A small model that predicts nearness at each pixel, trained from scratch: trained on rendered scenes of coloured solids on a plain floor.
Rows from block 2, named by matrix and row number. Rows with one number belong to one channel. Each number is 500 + 40 x the weight over its row's rms, rounded and kept within 0 to 999. All counts start at 0. Numbers have three digits each. After the name is the row's rms in percent of the matrix's.
# convs0: first 3x3 conv (model.enc.1.0.convs.0.weight, 128x128x3x3), inputs 8-15, a 3x3 kernel for each
# convs1: second 3x3 conv (model.enc.1.0.convs.1.weight, 128x128x3x3, transposed), outputs 8-15, a 3x3 kernel for each
convs0.55 105:467445444441428484506469496537525499478503433557492410502493475508475494517479471461414406479474502497504505499440387511518448520441488517593569522456462554463458517537495559566515538492415507527583528550526497516534
convs0.56 103:514484499517490505549507522491474520553516540574546509510554489533538480494516521446449404490496481535524530567462445575536498565506486568568509520471443464447422624553470499469403551512431493477465487444463498461494
convs0.57 099:549535545423485520504518515525436463417452516541534433467477486374501585426510544521524471531490480498445349534463516455489567499508453452482500505480542479561560498499440450393442498575592525549503499510527493548511
convs0.58 110:516534533537526489504514537501519535497474542452431562464524545506482456556497414432478527489481502486561585451455520526539512545524538496510507489485450460526485493477519471543518473474464492534576488464404455494454
convs0.59 104:496521545501521539508470466444453510461460395503528524551555488493490502536490535508585592468569528519455515478511465436466490496499501529472477517524503472473539465455467523518448477541544536506388505522546461498580
convs0.60 099:497475499503538507468517497493518493448495474478426502493495499491481474523482508473509503496426477520459514531486510513513466498475419455436418539499471488428488533533498494514539454445390464530537446427475493437402
convs0.61 101:505460548523474560467466501526427456542455472474482507436494504489432491494462537553492443565552376524547421491525506496534469506516468445469538495478490567456469482496464497487470504501537468431493510493465530430436
convs0.62 106:521438537469529486510500462543511483474549488483472540554502499532464510524498493394586578494496518532533508493439524492561531516531502492498471511453493481383479531444507459574640469444495506520525463460487509479437
convs0.63 104:517493492506463515505488519517446462460532544424537478460585510458538497571485506499531523444469520459483544527516536511500469502479481441523514518500480570465504460504516514557503391490443439465503562551442467544457
convs0.64 098:523533525510502523422420488483468549534573580499552537526472454571516453546512487534489475493504516510461500488495624515465553473486542501445511451479501482484511521494548453433459556492521546531548577527592500488540
convs0.65 096:590585536473489521441406511532503445494485505518514520478532535488527513519523499522475479482487498541484508502538509497474506537491548552550507546534573472523566563540524599482510440424455492525486479517511451494566
convs0.66 100:458434491505521515423476465548488505482503483456494487482464507470517516511531482517513462490449452494463488462502496513505531436467515435435490468466474560529513551535534557487455515531518538521474502508489458450481
convs0.67 098:515520513485530502466429468460576525487493543502459513480518500441468475432467452496473453551487409530532528497518549475516491498489537476501509464455464493522546445504551449524551477509508522568574489504533448511503
convs0.68 099:506512484524520482529582518541505558481450541485546499450448477581554460567556496477497525553518513535554576476494497481501471434515467467482545430495486488485444519513490449432449466527439489448476555472467543515500
convs0.69 103:529466410465532501439471443562549505505510562513493528519433501528539478503522464364374576490512563490540433536536491514538506494459523547558507488506428500477477532506537519527472534565574495448533530471480520495478
convs0.70 103:503526508479456463488498485483477494466541488483508489420540559434499582456455435415400370374416425494429484512482474513464472452483490503527509474516558462470502506481517483507583474507562464499525530542541471488480
convs0.71 098:485535525476543529464516524499526616489525497558505534483533573536539484547502394482456477484450490491458563460494515472502556524575584474483499466507523407489534447514555444494535480473591517506494547586551564595542
convs0.72 091:502488503471502547556435432458553520465495528528447487538493502514505486537448413471387467472475442513547430519559558526524492466404428565517498533506509475435483490469471465518521488405387503552556506442448486480525
convs0.73 105:469500525485496530516549524528492516505488462439553464526548527495518495540547488472516609375506596410373574459475482455502498455512497559505567523541526471530505506477534520464532450523499497517480494534431490521494
convs0.74 095:467480558491560538476465482509513507475502472481435486478434548474440460531476462500566517530555517531574505473436489535524447468414405405445465442488474404373469498446528471525513353342425510542540548479491531492491
convs0.75 098:510534527481497490511510521446479531514521507482520495558478458486472478531542461499511489541508505420424460484551587487494535534518463486467479483488560516554582452436422428439470537567513526491496521515516466503532
convs0.76 097:532505475538521470475497502497520428445504494475518526494530484444533538419518543495479511498379541514421496496561509446532515472495597554498512442541524459519516534556580502518532478533483495493424477495469510546487
convs0.77 100:471503482530501461525538508543510472555504525555606611514486484563524488530537491553504480538547523480488554525464454478465542522564539467536522494501482525533483465548487492509449539540505532476495495506556509462488
convs0.78 094:560523518518456498508501519481532577513593496495532441555497527548458449501462477495475486522518464510553490519526544520537527483523488510469456519466470487473459511577526534521518552489494616502487552463548525437510
convs0.79 109:472472490477459501540530484519497480538497502497519535502500549479497534468559569503505474521556481489461450416533528488562443530520456478445497468469451532529468467501429513493474479523467506512430555524388515455475
convs0.80 102:491472504518523542489478460500461479532555429489487470441513540458461500494447490454542576438528511458487418513518491613513457501471483509509448568542542496482522505492516473528534514457423505503529465488484570529497
convs0.81 099:527499472486500500497485491472505572466527558538516472526503475535526519484529523534539474538488489541525572529492519567505530560523517546503507548499521475493547526544579497489499545532552560543575517493543507474493
convs0.82 097:487508481578546492543558503518542524595556541520524530487493481529551513545560516520551530522549535512515537542479492531481517505508578532565560488467509521493509540511501455457409561524548556546588470506626423434519
convs0.83 093:548536500572528507553533483526583579590568540519535550526475385535510411575491451525499509506498526496460558470487475523529540502536546496537553403484504497514433465537550501544476552511438552555548509521544479473507
convs0.84 102:450461488494515507545570534518469423555589477533511442504471481506492465550540419560567590526492542509415566504526590480551518461473484475493472471462475460513507477488529506582563547583508557619607482551481542583537
convs0.85 098:468453503464467504595510464500490516481469488584506492568524403567524315550504467549486470545475429510516503485496504500524510533503427488498523498530491527537493469525478558538548544554489473469475479479471512443451
convs0.86 098:505501456537513495505532495449490554535558562496552539502434447552516466566543487628565523525555526510488557533498542542499536520540561499523514495516548519530488476497523436431466567546546581477536498516582430450568
convs0.87 102:509468449508526547511508563417544584484524598551523560511466453514497479498541481446489506506476493517566556579554528550508522552480493483435437500497478470488470461554504445469453483508453570517545520481536598535506
convs0.88 100:490478506515550502435463449463576613489522519488490465445464489511501487568558503444521515483459509524488471457484574536548540473482485522513535505495563472501557483430543412513571510562590536526543476439504518480480
convs0.89 098:508518506467492451534553518545542467534479438578526543511515509560540503513503447499455438558536529528522509564527528499492529510524533494538513488565489530520472505493489521520512528524496408462454487501535483481472
convs0.90 088:474476438520519514536554527516520522435469532464491505521475507514520519564560495454492523528473498500415461465428464488462512478479502471503499425468503576581490486558462439453484532578582584547574537506502465426445
convs0.91 097:483498548509550614506451477519430546492473499452538491445477519412495543414526564501502490569534451503552437493470525495505559438440503485450461488512478515482535475496495457508556499534553492497478477481463500485537
convs0.92 100:503544508496488441485427439432472449485443517435479512523465452495489471518523496450352406465458507541545524426474488498469458462473502488468456481488494544538516505488499417416372527423424537505511565548482484528506
convs0.93 104:540542505536565533519533511503546632569603604542554557537533513546538477533540496506511501507522526504474560559520595571501573581591602522493497534496511458511487501525583493461476543484489537497546515504578495492544
convs0.94 103:450501514524415543452459548586490508519419510451564549509561490551557471520509499550515562457554551521584511485483491520442491512511558519466504505509476466442507551513507566400466489493531443465492511526498540497520
convs0.95 098:531521536479526457486507526442431469473471456485476426489492463463513601435532566518500448510507477514534475543533503478486459521502486545503526535468541531495553457410508472511412544507459551457394514457554458502529
convs0.96 100:531527478518501490526538471544544537535529533502478454477474474474501525482525532623485488465459499446450607518499504503538519530534550490523489495542533498512517434573614541575563544522443511474493521523522500584630
convs1.55 103:418487537508536558504531516529494527512492540488507539513456491430447548504546602497561534460484503491491502487500511527488504522457504531440512532558539468527539537473492487452453497521519464478466523514473425493494
convs1.56 100:489493554495489558500485496474475522465527606443478497482484545546489523471445504529588557551515536550508463479496510540547537518484488521498508546544527518504525536455487525459440450523511515538496552484441440481534
convs1.57 107:504465477558582533484487461492419432497450478544483511535545515505542465552497470570553536546538516506542510431499509436486507509545540432443429493481469515530586485477429571604570534515514465496526535524479470454405
convs1.58 119:530491480515511509535540491520542513477463466551507454590576498505514530481469501494463447501504459504472439531499456546520486465483491524553550523524492508501462508408446526567524643593581488527529527550547456490519
convs1.59 116:483491479489534569426468591470480482500543560475502558463429472432466495480490534535572559470496503489497496525526526471510518509493515529538535551566551531530504442472498587461518486466446523544507507468454529485479
convs1.60 100:463453452489481494533542520560530494519476484483503518537531510504533559509511615507518496484471515512513505473547534445471494503487469531543532406483507440488506488504535495536567492481495534565508535547521461476523
convs1.61 099:422462491426439465418479497498503484468502481478492474542525465521490433569515441512470511488457468551413473493522528529481471520453443513550501526541494483518496514479508508420456516503489552496461513435462571559529
convs1.62 118:513543525434436454560525530499510506489481488512480440475519489539537539524469449392398396515535525538543525499498525502493531468481495551560532479490371571490439410434455500521533593617568483540510529538531423390420
convs1.63 119:482468543521480489500504508514506523487546580499522583519509488498508528399455468349414397521525544524543547500494530511452463478471468477527540434485451489514509514465493467425447581556565511499501530490471420435475
convs1.64 091:497496513517478506515455505498489497502463469507542518521513552579545447522480429506500556504499502502529503512477498482512502476531480471473491512529518520577493515545522515511578366541509477512490510466448493429404
convs1.65 096:518557581460467497434435448499519520452519539450475479566536505515442452468520578556540497539505490501525497467482461485510467560576508553513404519497432563578476488505465534564504534505486465499507483534503538564549
convs1.66 098:539519455530545504451493510549506518561519463531559550403489547486476539509517572491527555502528561510484505541521497526526495454444483461483527451537513481531537426439514443470478509504480506543472481517532465481422
convs1.67 103:511511529502505486453468444487533522439477474514409413565576512467561541539566565529446429545537449519547480493491517482468498495505493543528509548527498529493473416410484517497512516470489462453452504513484515516528
convs1.68 095:517496461556528536506493521515537570517525525449474431547501434567443408569519470482528481448504513526512500455505542527550518483485454517546514470516524457536466603524528509577540552570511499450353515508526542550555
convs1.69 100:513522501455465488474456459519524533443466494463459506427475481497465473441508576545561608489502525480486512494537506492521534482486487529515407535521520501533580405418591513539600472509458484492492466502528442498537
convs1.70 129:522518491523521473491446433467522520534498492569480446441527573419528587427486540512495479514501522542533513494513528471494487509515500518544552502507512497478508475482450505542532579565508540575531525539556470435415
convs1.71 095:461517505494542510494474495505475514514510531398471510561468533542428475540455512561560549494508496470531455409486510451528544499521517486563558476511575486471570485564468523513529474508517541538470472442425528517488
convs1.72 099:523500449533528531483492475535534523488493501480478491419464523481500512487516506569545588522466490569504494509479475531536512505481466555544515484531550450482483457498521518533558496511527522516476532548513450469504
convs1.73 114:472454488490487501484542564542507469511495451545518523504455454472422397471483530511517515495509480464533502498488494467458479488505525479497482477515503523504471484509494499488397483500471465419425467468498540560506
convs1.74 097:541501488529525535482501460496507543501545585485467467534559547493445482518485569489481480493450438575507472577548486596536493485508517525558541626593574491500493523476522497550476489538450503492500543525485442477545
convs1.75 102:498552586539527537493475458499478493466479496469461506569566546528522507504476486475524543466465485514517478454495459482505458488500435450470516454484514463484531456461497547509571543496459411423395550544534459461364
convs1.76 110:544553538502470467509408451479464470523491501510504451471542599435482452397454435556601530491594538475540466450532525443460479475465489503495510516488484493497503481390483475493597530505509536482501428399387527515535
convs1.77 088:507467486549559604583510476487456499482527552447501515548570518561565415522507432530493475543469476452446534430409415515488525509511515436463533461483509503473453426444473509479540536548547541542514562499451485499444
convs1.78 088:452457425501479472571533431498508512483492507465482485543557469554566454535539492488479453497487415459495414414460478496482536511502522571492605503492557527472496575607505521501448475498508481455495503498472495494456
convs1.79 111:466509495386458445443469414426449469487515492472473434523525431534543462522506469451468535447432519448406454512506567502451465521470466518498425556514440515501480517530505526471517456408455546524520434442459599539523
convs1.80 105:490468479512529497490531520567523514524467478517484487433532608425474582444442519565561580487534538492498545514486490530517493539518485537528535489497489404473549505500452453489485498465456583581564477487476486441436
convs1.81 094:528527575527471475572521554512483467526563540529572563513501489524589469521516438512521504549553550509532538512498549532498513518510503466486541524505503554517439539534410469537498465549560558543471557514467489453465
convs1.82 080:508481485509531570533560636494506452458465441470463483479549521530528541506490514600527575495478533510483544466485527442464503530561590465547494507587507454510501458511505544506571516540466492495504492505509446410483
convs1.83 081:467464510536504505467467540507559526438477477423437510499483507504489593547485455503456521538469491497461450523515580476476533505529591432512529455546608491489528539485543549499498526486527507514513508488512448439448
convs1.84 101:477402416529478492507557584500515479486481459517448514469519502432434476479475492434460476463425413501469429558488554493425466443467525510460470475487532408480503431504504497538474479466507464478443549486498415450447
convs1.85 106:471525527443492475544600524487478524485489494473447443515490519480526533533537511426484452513535548550518481538521486527519464503492432516502482521443451468479513589513527499445459487485541531535515476458441559603585
convs1.86 082:496462501508473548547511571525461471471479479489538527535546558541532465574516435509500523550489499544538524503487512501475527487515534457457546475499516543500450472493506565537561417532525473497506526472461488468448
convs1.87 096:480507504501505478566553472500510482510525505467497531570505467524520555529529555479522527545528498483557531506554515482506514480451494565519542489520573551530483559499488532505501478493607524463415516514492452460461
convs1.88 094:499523515499522526526527475515544520490479496444485450518514506497521513540480497518536539492485487494497518493534561478489485512556510520496519561496411444481464494519552474544563518560517470497477574537503487491493
convs1.89 107:434432459500538551534582545534523498586532561528482516438462513440456524472441489468471509478481485487505512474470482522515542525510502477485489404445513485491497588563504511550511520539503512502509517530527460462472
convs1.90 083:483439361519543484566597562507513490498497485466493456516507501510488504534532505538514536554524551526530534536555535526525514507551599483405485506504509457454470430423488504537573524502514482489449500530551371485462
convs1.91 112:468488488435437456325397494496484494504500516516448457494478464497496471525547525584501483499522479461462479506510504463468476462503508487521461531501459555482507457494507555521494563478507549498463409438438559579588
convs1.92 108:493453457546546525512576519562529505493510503543526521545544493454497540450526570531484453497498504520470524528510451588579517496552519494521492556524510503538501565577566531432477405447474480492554436478496518569538
convs1.93 079:476482474524470455535500525511469463485485466455500497505472526490521481447432416565567608513521560478505537480487522459478467455498485481474590524516580550513492547496437526510537392575550511507496520486505460438484
convs1.94 110:485490499473408494528521568520520465527499450476497456557488484573487453475475496479512547503507523454512483502519507501478505489494474472523439476575495533555439486506478548541499442530480619493486461397406511553529
convs1.95 112:486492518503497529496450435536517473529534494501487487493433458529540546502514506534486477507489487507491466480499531463447502478465494471553587510530491531519458527543490555524495535492543531545588488530536561523439
convs1.96 095:515477500527528520460495511477503427506568514502499509514512480436504553523540498544565472473550471520518465501537576437457481494467501499512526510454482547432411505503477454442481493431520448453526472438432600530482